{"dataset": "single English nouns, adjectives and verbs, spoken by a formant synthesiser in many voices", "input": "log_mel", "encoder_depths": [9], "decoder_norm": "layernorm", "decoder_fused_qkv": true}
Rows from block 4 of the audio encoder of a small encoder-decoder audio transcriber, named by matrix and row number. Each number is 50 + 10 x the weight over its row's rms, rounded and kept within 0 to 99. All counts start at 0.
After each channel's rows are labels from the 100 clips, of 14976, where the channel reaches its highest value: "strongest on" is what is common among them. Only what is clearly more common there than usual is listed. The data: single English nouns, adjectives and verbs, spoken by a formant synthesiser in many voices. In brackets: how many of the 100, against the usual share in percent.
# conv: width-5 conv, dilation 3 (encoder.blocks.4.conv.weight, 384x384x5, each kernel summed), inputs 320-383

conv.361:66 57 35 55 50 33 53 41 53 46 57 58 58 48 59 52 51 48 44 45 54 27 54 60 43 57 54 57 40 46 49 58 55 48 65 49 46 45 55 50 62 75 49 48 54 58 52 40 35 57 52 62 57 58 70 53 54 39 56 50 51 49 39 55
strongest on: /æ/ (66 vs 8.6); /n/ (50 vs 20.5); word: ran (39 vs 1); white noise (37 vs 12.7)

conv.281:35 35 42 55 51 66 56 38 63 52 37 47 53 57 42 56 60 48 49 44 36 56 59 43 46 58 56 34 44 57 40 57 18 68 38 43 44 46 52 43 31 48 41 58 51 38 43 46 43 39 61 41 43 45 39 29 58 48 65 70 45 43 48 69
strongest on: /d/ (54 vs 22.6); /n/ (43 vs 20.5); /g/ (33 vs 5.9); /ɔ/ (32 vs 9.2)

conv.43:52 60 53 44 64 54 50 57 54 49 56 61 32 50 49 61 55 59 52 47 51 66 58 37 48 39 46 42 48 51 53 59 63 41 56 45 54 43 46 51 32 43 51 56 40 49 57 46 55 58 55 52 73 40 40 40 66 46 48 54 45 47 55 52
strongest on: /l/ (72 vs 24.4); /ə/ (32 vs 7.5); /eɪ/ (27 vs 8.7)

conv.24:55 45 49 55 47 49 47 58 55 40 55 25 43 30 50 47 41 50 45 57 52 45 44 53 47 42 59 58 39 38 24 43 51 46 52 47 41 35 31 67 45 40 46 39 46 38 56 55 48 46 43 48 39 58 49 52 46 36 53 52 59 49 55 56
strongest on: /ɹ/ (85 vs 23.6); /ɔ/ (41 vs 9.2); /m/ (26 vs 7.9)

conv.228:58 64 60 64 46 51 46 50 60 51 48 37 41 51 40 44 49 49 37 55 36 44 37 46 31 45 36 51 39 57 60 66 59 54 41 57 31 54 65 53 44 41 55 63 40 43 63 29 41 56 45 45 52 37 54 44 39 20 53 41 52 41 45 52
strongest on: /ʊ/ (65 vs 3.4); /ʃ/ (60 vs 5.3); /p/ (46 vs 10); word: pushed (41 vs 1)

conv.32:47 45 60 64 53 52 36 49 52 45 44 56 39 56 44 68 57 50 24 50 65 47 57 59 45 58 55 57 36 35 46 30 66 36 35 56 46 37 41 45 45 51 57 44 63 46 49 57 40 50 43 45 47 64 61 56 54 40 51 45 18 38 41 60
strongest on: /ʊ/ (86 vs 3.4); /k/ (76 vs 17.9); word: took (50 vs 0.9); word: book (26 vs 0.7)

conv.214:50 39 37 31 48 47 49 44 40 60 42 36 45 51 43 37 54 17 43 34 40 46 33 39 33 52 34 56 37 61 50 42 55 31 58 30 60 37 51 42 52 46 51 55 46 45 49 62 56 46 52 58 53 37 45 49 56 49 48 48 65 50 70 52
strongest on: /d/ (57 vs 22.6); /ɹ/ (52 vs 23.6); rumble (33 vs 12.3); /g/ (29 vs 5.9)

conv.15:42 60 52 46 48 45 33 50 36 42 53 51 35 64 34 57 58 45 62 36 66 56 34 56 41 45 55 64 51 47 52 46 57 48 42 42 56 58 60 62 66 50 51 58 70 47 66 58 36 55 55 40 64 34 37 53 43 63 53 58 45 54 44 55
strongest on: /g/ (80 vs 5.9); word: girl (45 vs 1); /ʊ/ (30 vs 3.4); word: good (30 vs 0.8)

conv.58:44 56 47 59 73 52 48 31 62 57 40 43 51 58 53 16 28 59 60 54 42 28 49 53 38 54 53 55 23 40 46 39 40 50 49 33 37 38 44 58 37 57 46 40 41 55 48 49 52 55 51 26 44 44 42 49 59 46 43 60 45 59 27 31
strongest on: /l/ (60 vs 24.4); /ə/ (49 vs 7.5); /b/ (45 vs 14.1); /eɪ/ (41 vs 8.7)

conv.106:51 49 61 34 34 40 56 27 47 50 35 44 45 60 64 50 59 57 43 39 61 50 50 46 50 51 62 46 67 58 46 42 44 33 45 49 48 40 66 36 44 40 54 43 35 34 54 49 52 43 63 45 49 69 62 47 42 39 59 67 52 51 64 54
strongest on: /b/ (96 vs 14.1); /ɔ/ (81 vs 9.2); /l/ (66 vs 24.4); word: ball (66 vs 0.9)

conv.291:42 43 49 64 53 42 59 35 52 37 40 42 57 42 48 53 48 31 45 44 48 37 53 42 45 46 42 47 50 49 48 43 59 42 55 50 76 67 30 38 52 50 43 55 62 41 64 57 52 44 49 34 40 50 41 50 35 39 50 45 34 45 39 34
strongest on: /b/ (67 vs 14.1); /ɑ/ (45 vs 10.6); /oʊ/ (31 vs 10.8); word: robot (30 vs 0.9)

conv.344:52 46 44 32 45 40 69 51 39 49 63 59 42 47 50 64 39 32 61 43 55 39 49 42 58 39 47 54 65 59 40 60 32 54 48 19 36 44 40 31 32 55 55 60 45 43 52 57 48 42 57 39 56 47 73 25 42 54 64 47 69 55 46 47
strongest on: /tʃ/ (39 vs 7.3); /g/ (27 vs 5.9); /oʊ/ (27 vs 10.8); /z/ (25 vs 2.7)

conv.270:50 42 53 49 36 43 34 42 25 55 36 41 62 35 57 45 50 38 51 50 64 45 59 42 59 64 39 29 50 59 56 48 40 46 36 65 57 50 53 58 29 46 39 46 65 58 45 40 52 37 46 52 55 40 38 67 61 40 59 52 55 35 60 36
strongest on: /æ/ (66 vs 8.6); /s/ (60 vs 20.1); /ŋ/ (51 vs 2.6); word: sang (51 vs 0.9)

conv.316:40 35 60 42 52 44 41 45 61 46 50 43 55 52 57 57 49 52 61 41 53 44 49 37 62 54 44 54 45 43 46 61 35 47 42 26 35 63 42 53 57 12 46 44 43 38 47 46 59 32 35 46 42 56 38 54 31 62 48 43 60 55 57 55
strongest on: /s/ (52 vs 20.1); /k/ (39 vs 17.9); /ɔ/ (31 vs 9.2); /ɑ/ (27 vs 10.6)

conv.216:52 53 38 62 41 30 57 47 47 63 45 32 34 40 45 54 45 38 45 51 57 33 52 53 34 55 45 34 28 63 61 53 48 52 49 57 39 59 51 50 41 62 62 57 76 38 48 46 55 55 57 50 45 56 39 67 54 37 40 43 51 38 45 51
strongest on: /ɹ/ (62 vs 23.6); /s/ (46 vs 20.1); /ɔ/ (45 vs 9.2); /w/ (33 vs 8)

conv.280:53 37 48 47 58 41 56 31 45 47 56 72 46 51 45 36 37 42 43 67 70 59 70 58 45 61 71 52 36 43 37 52 53 59 58 48 41 27 44 57 42 48 54 30 41 51 51 47 64 46 46 51 51 54 63 41 30 65 36 49 35 48 45 48
strongest on: /d/ (55 vs 22.6); /l/ (53 vs 24.4); /g/ (29 vs 5.9)

conv.126:35 24 46 42 59 59 47 46 46 48 62 44 38 57 48 51 36 45 50 51 52 49 42 38 46 27 42 58 50 56 43 41 39 45 56 48 49 45 38 60 58 48 42 57 35 41 53 60 45 54 49 43 32 62 50 44 43 30 50 45 43 47 60 58
strongest on: /ɹ/ (52 vs 23.6); /h/ (39 vs 6); /ɔ/ (36 vs 9.2); word: horse (30 vs 0.7)

conv.236:27 51 58 49 35 34 62 65 47 45 47 58 41 37 62 55 46 54 49 51 44 55 37 46 26 52 48 33 56 39 51 49 37 40 56 37 53 25 47 41 40 65 33 53 47 41 38 39 60 40 43 49 53 56 62 57 63 40 58 40 68 45 39 46
strongest on: /b/ (100 vs 14.1); /l/ (92 vs 24.4); word: blue (52 vs 0.8); word: black (31 vs 0.7)

conv.88:32 41 58 42 26 39 64 47 38 56 49 48 65 50 40 60 46 60 58 46 46 49 51 48 36 56 62 63 68 53 47 49 56 39 45 43 40 47 26 46 33 53 54 73 56 52 40 52 63 60 43 51 65 57 70 53 49 18 49 53 58 52 35 35
strongest on: /æ/ (52 vs 8.6); /b/ (52 vs 14.1); /g/ (26 vs 5.9); word: bag (26 vs 0.8)

conv.36:65 35 41 47 26 55 43 63 46 37 29 63 74 69 49 46 55 45 40 46 56 45 61 44 39 70 64 43 51 58 51 44 56 69 51 46 44 49 67 43 51 51 58 40 46 57 54 64 49 47 61 61 37 57 38 33 48 65 60 70 38 66 35 62
strongest on: /b/ (56 vs 14.1)

conv.265:59 44 35 36 56 50 41 56 36 47 41 59 50 43 40 61 54 52 50 45 25 69 52 56 50 44 44 46 49 60 47 35 67 54 66 63 58 43 53 51 45 53 44 68 58 63 43 43 46 53 38 49 67 44 45 45 59 43 41 41 54 35 36 31
strongest on: /g/ (64 vs 5.9); /l/ (53 vs 24.4); /ɝ/ (41 vs 13.4); word: girl (38 vs 1)

conv.100:57 56 47 62 57 51 56 56 56 54 49 44 45 42 52 69 52 31 50 56 66 20 63 46 61 51 39 35 34 58 41 48 54 51 40 34 38 48 61 52 38 53 51 44 59 44 59 54 56 57 56 59 42 54 41 51 39 45 46 68 62 49 42 62
strongest on: /b/ (74 vs 14.1); /l/ (51 vs 24.4); /ɔ/ (30 vs 9.2); word: ball (26 vs 0.9)

conv.173:38 48 48 56 53 45 49 58 44 59 59 54 63 44 48 35 49 58 46 52 55 33 49 52 51 31 52 37 50 51 36 60 34 55 51 52 58 67 45 43 46 40 51 52 54 61 59 62 49 26 42 60 47 54 68 43 46 63 67 32 53 53 37 70
strongest on: /l/ (97 vs 24.4); /g/ (57 vs 5.9); word: girl (57 vs 1); word: yellow (40 vs 0.8)

conv.73:54 68 26 72 42 49 41 53 42 45 56 42 55 57 53 44 65 51 32 60 37 38 48 47 57 44 43 53 53 55 62 63 50 44 45 60 71 52 42 35 44 49 62 57 39 46 61 67 52 54 49 41 70 49 53 61 62 51 65 56 54 49 70 53
strongest on: /l/ (72 vs 24.4); /oʊ/ (28 vs 10.8)

conv.208:43 45 52 52 58 53 60 45 63 48 46 55 34 54 56 55 44 48 53 73 65 43 40 41 56 39 42 56 31 45 46 62 42 37 43 52 50 54 42 61 46 66 50 21 39 11 54 60 65 54 44 36 44 52 45 52 59 43 45 67 70 45 44 56
strongest on: /g/ (57 vs 5.9); /ɝ/ (53 vs 13.4); word: girl (42 vs 1); /b/ (36 vs 14.1)

conv.350:52 49 48 59 72 26 36 51 45 35 38 53 46 49 47 46 52 41 43 29 63 52 50 56 47 56 44 57 28 62 57 54 60 59 57 55 41 56 49 54 35 42 55 49 43 48 46 41 41 51 48 51 36 60 57 44 57 46 69 47 48 36 58 46
strongest on: /b/ (54 vs 14.1); /ʊ/ (52 vs 3.4); /k/ (43 vs 17.9); /æ/ (36 vs 8.6)

conv.99:54 35 42 44 44 60 27 44 38 60 24 58 61 43 47 66 46 54 35 56 46 40 26 43 52 47 45 42 68 50 60 48 70 50 59 54 67 67 49 58 53 56 60 36 67 50 39 50 58 50 54 45 49 53 66 41 47 57 51 41 45 57 45 59
strongest on: /s/ (77 vs 20.1); white noise (37 vs 12.7); pink noise (36 vs 12); /ɔ/ (31 vs 9.2)

conv.278:43 54 59 40 55 49 49 61 55 56 40 71 57 51 38 49 52 35 49 57 47 50 45 71 75 55 67 34 53 57 34 47 45 50 47 33 49 64 45 51 48 68 60 54 55 65 46 23 69 41 53 52 64 42 69 40 42 66 35 53 45 38 67 51
strongest on: /g/ (95 vs 5.9); /l/ (60 vs 24.4); /ɝ/ (57 vs 13.4); word: girl (57 vs 1)

conv.252:57 45 38 52 42 57 67 51 47 53 43 49 60 54 45 35 43 33 45 55 52 55 48 40 63 62 47 43 68 60 48 54 52 45 49 49 52 59 45 48 64 49 55 46 34 61 61 39 68 54 58 49 42 53 64 31 45 59 21 45 49 58 56 49
strongest on: /g/ (90 vs 5.9); /l/ (62 vs 24.4); /ɝ/ (60 vs 13.4); word: girl (58 vs 1)

conv.206:55 32 52 68 30 31 47 44 44 66 68 59 45 45 46 47 58 44 59 42 49 34 29 51 51 38 47 44 53 60 46 50 41 56 35 44 46 45 65 40 49 52 56 45 45 49 51 46 49 48 54 54 48 35 47 76 60 53 60 49 43 63 56 55
strongest on: /ɹ/ (79 vs 23.6); /ɔ/ (49 vs 9.2); /ɑ/ (44 vs 10.6); word: car (29 vs 0.8)

conv.68:52 47 47 63 63 39 42 51 60 37 47 51 16 52 44 55 53 38 48 64 61 64 55 43 48 63 43 50 39 57 52 60 61 58 38 38 52 48 41 60 53 35 29 22 46 58 52 42 44 53 53 36 31 52 41 50 61 31 53 64 42 50 61 55
strongest on: /s/ (44 vs 20.1); /æ/ (41 vs 8.6); /h/ (28 vs 6)

conv.142:52 52 51 49 64 56 31 50 55 49 42 52 43 38 41 66 59 43 56 58 57 50 59 52 42 27 39 46 49 62 58 69 70 57 45 27 58 48 51 64 42 52 42 23 49 60 48 48 52 69 47 48 46 49 55 46 58 55 54 47 38 52 44 40
strongest on: /d/ (70 vs 22.6); /g/ (45 vs 5.9); word: garden (25 vs 0.9); word: window (25 vs 0.9)

conv.304:51 50 46 44 49 42 51 46 47 39 33 35 59 32 47 41 46 35 61 63 40 35 63 45 42 51 48 46 26 47 44 49 40 34 55 40 62 62 47 43 40 59 48 47 55 57 46 43 55 48 51 47 42 71 51 67 51 48 68 43 57 37 30 38
strongest on: /s/ (100 vs 20.1); pink noise (50 vs 12); /ɔ/ (35 vs 9.2); white noise (32 vs 12.7)

conv.152:63 39 37 24 67 60 51 36 43 55 57 58 34 48 67 45 35 29 39 69 58 53 44 32 46 42 50 51 35 37 39 51 47 38 54 52 39 52 47 54 49 56 52 43 44 64 36 56 70 66 61 58 52 54 46 45 52 44 42 35 36 48 61 44
strongest on: /g/ (64 vs 5.9); /n/ (51 vs 20.5); /i/ (30 vs 8.9); word: green (30 vs 0.9)

conv.86:53 31 54 35 56 32 49 56 54 59 32 62 44 63 62 36 45 50 36 33 48 56 53 53 31 52 58 45 62 44 52 65 44 66 44 53 44 49 43 49 47 51 56 65 51 54 52 38 68 64 50 55 34 44 50 57 46 63 58 53 57 36 24 55
strongest on: /b/ (45 vs 14.1); /ɪ/ (44 vs 14.2); /ɔɪ/ (34 vs 1.8); word: boy (30 vs 1)

conv.195:53 48 65 46 67 55 48 61 41 63 51 52 62 62 30 44 44 34 38 55 54 57 52 39 53 49 46 52 35 47 43 64 40 52 54 37 54 52 66 40 40 39 36 64 67 54 59 68 54 40 44 47 61 28 42 60 52 47 49 67 47 36 35 55
strongest on: /d/ (73 vs 22.6); /eɪ/ (55 vs 8.7); /ɪ/ (48 vs 14.2); /p/ (39 vs 10)

conv.133:50 50 50 62 43 60 61 48 51 55 36 42 48 62 38 40 58 55 51 69 40 48 32 46 55 51 49 50 41 42 51 40 47 71 54 58 68 53 60 36 50 42 29 57 49 39 52 50 47 55 52 39 59 45 45 54 61 46 40 46 55 55 66 61
strongest on: /s/ (93 vs 20.1); /t/ (77 vs 27.4); /ɔ/ (47 vs 9.2); white noise (37 vs 12.7)

conv.268:61 30 46 43 35 55 23 42 40 53 38 48 55 56 43 48 43 55 63 65 31 48 38 44 39 55 66 49 37 54 47 35 38 35 41 46 66 55 40 59 43 58 42 53 31 55 52 42 35 55 50 40 50 41 56 25 57 49 46 43 50 48 43 44
strongest on: /l/ (81 vs 24.4); /w/ (43 vs 8); word: wheel (39 vs 1); word: hill (33 vs 0.9)

conv.207:51 50 30 62 27 63 54 51 62 47 54 67 48 48 42 54 64 41 59 55 51 68 54 54 55 24 50 48 46 53 54 50 51 38 45 28 48 64 52 50 71 40 40 55 39 44 53 43 35 71 51 67 48 35 53 33 45 55 78 51 55 46 65 35
strongest on: /tʃ/ (56 vs 7.3); /oʊ/ (37 vs 10.8); /z/ (33 vs 2.7); white noise (33 vs 12.7)